config.toml
isotropic = false
inner_norm = false
widths = [80, 160]
beta2 = 0.999
eps = 1e-08
one_sided = false
grad_clip = 0.5
lr_schedule = "cosine"
Rows from block 8 of a small CTC image transcriber, named by matrix and row number. Rows with one number belong to one neuron. Each number is 128 + 24 x the weight over its row's rms, rounded and kept within 0 to 255. All counts start at 0. Numbers have three digits each.
After each neuron's rows are labels from the 100 images, of 14976, where the neuron reaches its highest value: "strongest on" is what is common among them. Only what is clearly more common there than usual is listed. The data: seven-segment displays showing three digits. In brackets: how many of the 100, against the usual share in percent.
# fc1: MLP up (model.blocks.8.mlp.fc1.weight, 640x160), inputs 0-159
# fc2: MLP down (model.blocks.8.mlp.fc2.weight, 160x640, transposed), outputs 0-159

fc1.74:158136102180122160106125086139138150135081126146142110107079157154146148194102092135137108128115099113140176121106139123141099139110161172110115154104116108129134149104094133139109161107115155149105136097144124118134185128090128116096124128159173160092144103131081113100162155122160104142098122142134165131099110100134100172126078085166103141115132149128134093124133135123128160119143105153132133188113143136136103121111140147134086117136150127171135129107119109102111132130131157
fc2.74:129136106143160138094137147104112100141128132107144121114148139117129122143051165174176117104157131193168110165097116138126123166088123128122132136128139131137119134169117125105120171141138141102123129160113168145119132164139140126144165131177133097104112138174085125116152128141153157073148123134106141150145136157134162152158104102128111085114177120111116107075107142122093122162128145088109115113155128105146131120133131140156116140087122103103084089142147096122115166109138121
strongest on: decimal point (100 vs 50); third digit: 2 (34 vs 10.2); third digit: 5 (30 vs 10); second digit: 1 (28 vs 10)

fc1.574:123129141159136130117133126089129128134167159071145177141121077148110139144123073121138124087095128082166102132130142071105119131147123126095186180119137105129123143096089119095112178150124113177144161130100172105168167154161117121130120101113159163141157098093102100126127124119095158120123104138140142116104157073131127150110122106123143122124142118086127098102129130102148135109120138118160134131118133116124155142135110135126110143148129156133175119116128105118113074124147158
fc2.574:151092152111176116140108102059151144118162116152121148113156121129146166090148073129120116119138109123108118117120123103139162124158148161115139105118167065135141111118113152089125176104127154122135138133126128164101140097104099138083124123159123124111122068143135146151110120157130121105090131087127150169121142151137129167159146135124094135164137103147149116130091171132120155122091147106150085138087090141130109092119163177116128129164109128095114143113126096137113119103142116
strongest on: the digit 1 (100 vs 27.4); third digit: 1 (100 vs 10.3)

fc1.374:122141144148140108127147108138138134132131147140150124092159138180129175133136099149152130151166129139199146120134108118112129149119106150158163172135093091131117095128152143146144129141116120174114092114136114133137128172125184112132150160135054123149101081090136109142172146152119106093131185125079154137117137154111127132133129129119147149132146151169112102126148145152139141137189135157140062139113080130112155098150110142141094148102147107133137124116148107124122141115108129
fc2.374:161130148076109124124120109161121166113130152106132165099128143101128077183078125107126163124082140122145141105136109110087123124142149142134111123122135182104121128122043149131165125160129115110137123158108163181120140111106134150145118061155166114138141148086149105146131140153132131150120136130086107136090119132105120101088089154114122124124168097109161116131125103084115149118129130152139136151109159116106098102134143168155133124144110131111082148122128106097112134143107139
strongest on: decimal point (98 vs 50); the digit 5 (76 vs 27.2); first digit: 5 (45 vs 9.9); third digit: 5 (31 vs 10)

fc1.37:145138125121145145142133130126136113124149097115117148116133154075143114125135162132166095162169098167137146153168066119092102138137130103156134112107144147128130169108091103117123149137109116131154154157135151135166165136132069128123167162154131115133154082106142090145135137141155217130114096102126165125135129133126095137120168121118137145116158099148128152130150162153101147086104129151129121159094148116139111119109114102117114132120145145129127080116091076143125103161132176
fc2.37:124161077120143165121102106138148143134071156150111118177105131142049090101136086110151117130069137125108094143115094113139122127115141117089102131087127147130125104135134130102170135134118128136111127157129148135165120101083124168129087105140095126113140127141142102118141146129142162138150127150119117119127118156138110107132153126104127116114151138097105105119130121119141133122117161131116099134136024136144108159119137144087128152111131128139063109147072155144103157133134141
strongest on: the digit 1 (100 vs 27.4); third digit: 1 (100 vs 10.3); second digit: 6 (50 vs 9.6)

fc1.13:112138116123156129133103130137200160114133152131114105113192125133146109102102133138086119098091140111135176114143135125120108076154109140100139116108117117150120160132125129159110140138158171121097136143157129144191160136170137149124075137130125138095146109101122143113094152159126180143144133079124120085113129117154116089142124099104147100118168158129080067146120126131083145113127124121144144104106117129121193149119123145126109140157139118121123135125124159086143137111160154
fc2.13:131132138100106085148096134205159096098127106125150129143173146133126085112167126103133139102116146098161158107143158100165112117143110136145138158107166088122153124112098138133120121154143137099145164116160146164092113095131107145121181152146119165088112146141154141155118140147135096134121154103130138169156144108144146097134113101123128118121159135151150158117108146132105169103117146114104111120148105118139188119149107145147162134103132125099104158115181088153143175107100134
strongest on: the digit 1 (79 vs 27.4); second digit: 1 (75 vs 10); third digit: 4 (38 vs 10.1); third digit: 5 (36 vs 10)

fc1.454:118156137120141168120145154144132148092157136133100152107090141076168121145180151109139140177121144129116116138151151066111109138115082139123139104124142119117150145120164134099190161093138124144115162152143111132142143121094116153124139145141174113089138135125176093161139164129157137092120093159148124121136156150124109103124098129134136129101136096149155131124150137096133110082103134121142098108152177101145103119126095101115121130150132085165170092145126118098131100181118114
fc2.454:131127124083128151155104141103134118109108074115124107129079124108147153139116111101164118159106127119135143145137131128116113101096054155101124176129134158129136120144122121147136121112116096150140153178130174162122148100084126121124160125142142117130134106099152144140122109119149093097107130088129114122125127169111124154121119128138123129128161137132121153160112145146143144131139106118112182113138134158101087123100137121155104099137142253144127126111127099112091159165143162
strongest on: the digit 1 (100 vs 27.4); third digit: 1 (98 vs 10.3); second digit: 2 (38 vs 10); second digit: 7 (32 vs 9.7)

fc1.197:108154112128104093128142135174117131089094115147140140097103124124091139131172118101130124173112089100169122135111073136103165099131149138139078124128165133127096138113135136122105128133107164109119114113150127152133127154094118147187095147106124131146119120102127084102113140126152161126115078126132084169145136124123180127126137143105132113113094106095103131116125152143087122108137097146165099143078171111155119151099108144203155161106106135105136143108166116126120156143117131
fc2.197:127115119135189155099132125171113105135122100096154106102137078119127116088123154130139109130140113144084109114131091095115108163140106150108140127127164131148128116131106192141140102139140113138171132118154095099139145088127100170133150134121091126117102114145159043095139116131118127159147127153103136098100144118125129134124144140150099175126142126165123113145101098124096126127191139113138084118180089101109116140123137136142106157117130128107147137127143121109099120190081128
strongest on: decimal point (100 vs 50); second digit: 8 (36 vs 9.9); third digit: 1 (27 vs 10.3)

fc1.564:108147109140147102154192092149174116113113150109123112143128133108121134121139104142135108158137086121156122154144075158130186155124109164112116118123116107192110135139128157095130140096088103130118124113097137087083077169123093132107117082122127103155138081163151115121159120118147121133136112156183123087104124120121137127144127106160122095117095128083163133121138120175117130108162105117113134133128147136116155108075150143140140081122080129167120130122150140117127116138124133
fc2.564:132150095126102114136154135146101120074135154097125130150155141145154116097130109134177131152095097096139153118148097131134136152143133086077107094106157139153121119148114150138124155116078108126089083111124115118124131154122117107123125122140112130138109150072170090127060136132095165133166112119140138093116135128157139112125158147096132127152125154135153087107109105075165119109100103128130186089126162149163147117161148107158110096133143140111180129116134103121110124113137090
strongest on: decimal point (86 vs 50); the digit 9 (82 vs 26.5); second digit: 9 (47 vs 9.6); third digit: 9 (43 vs 9.7)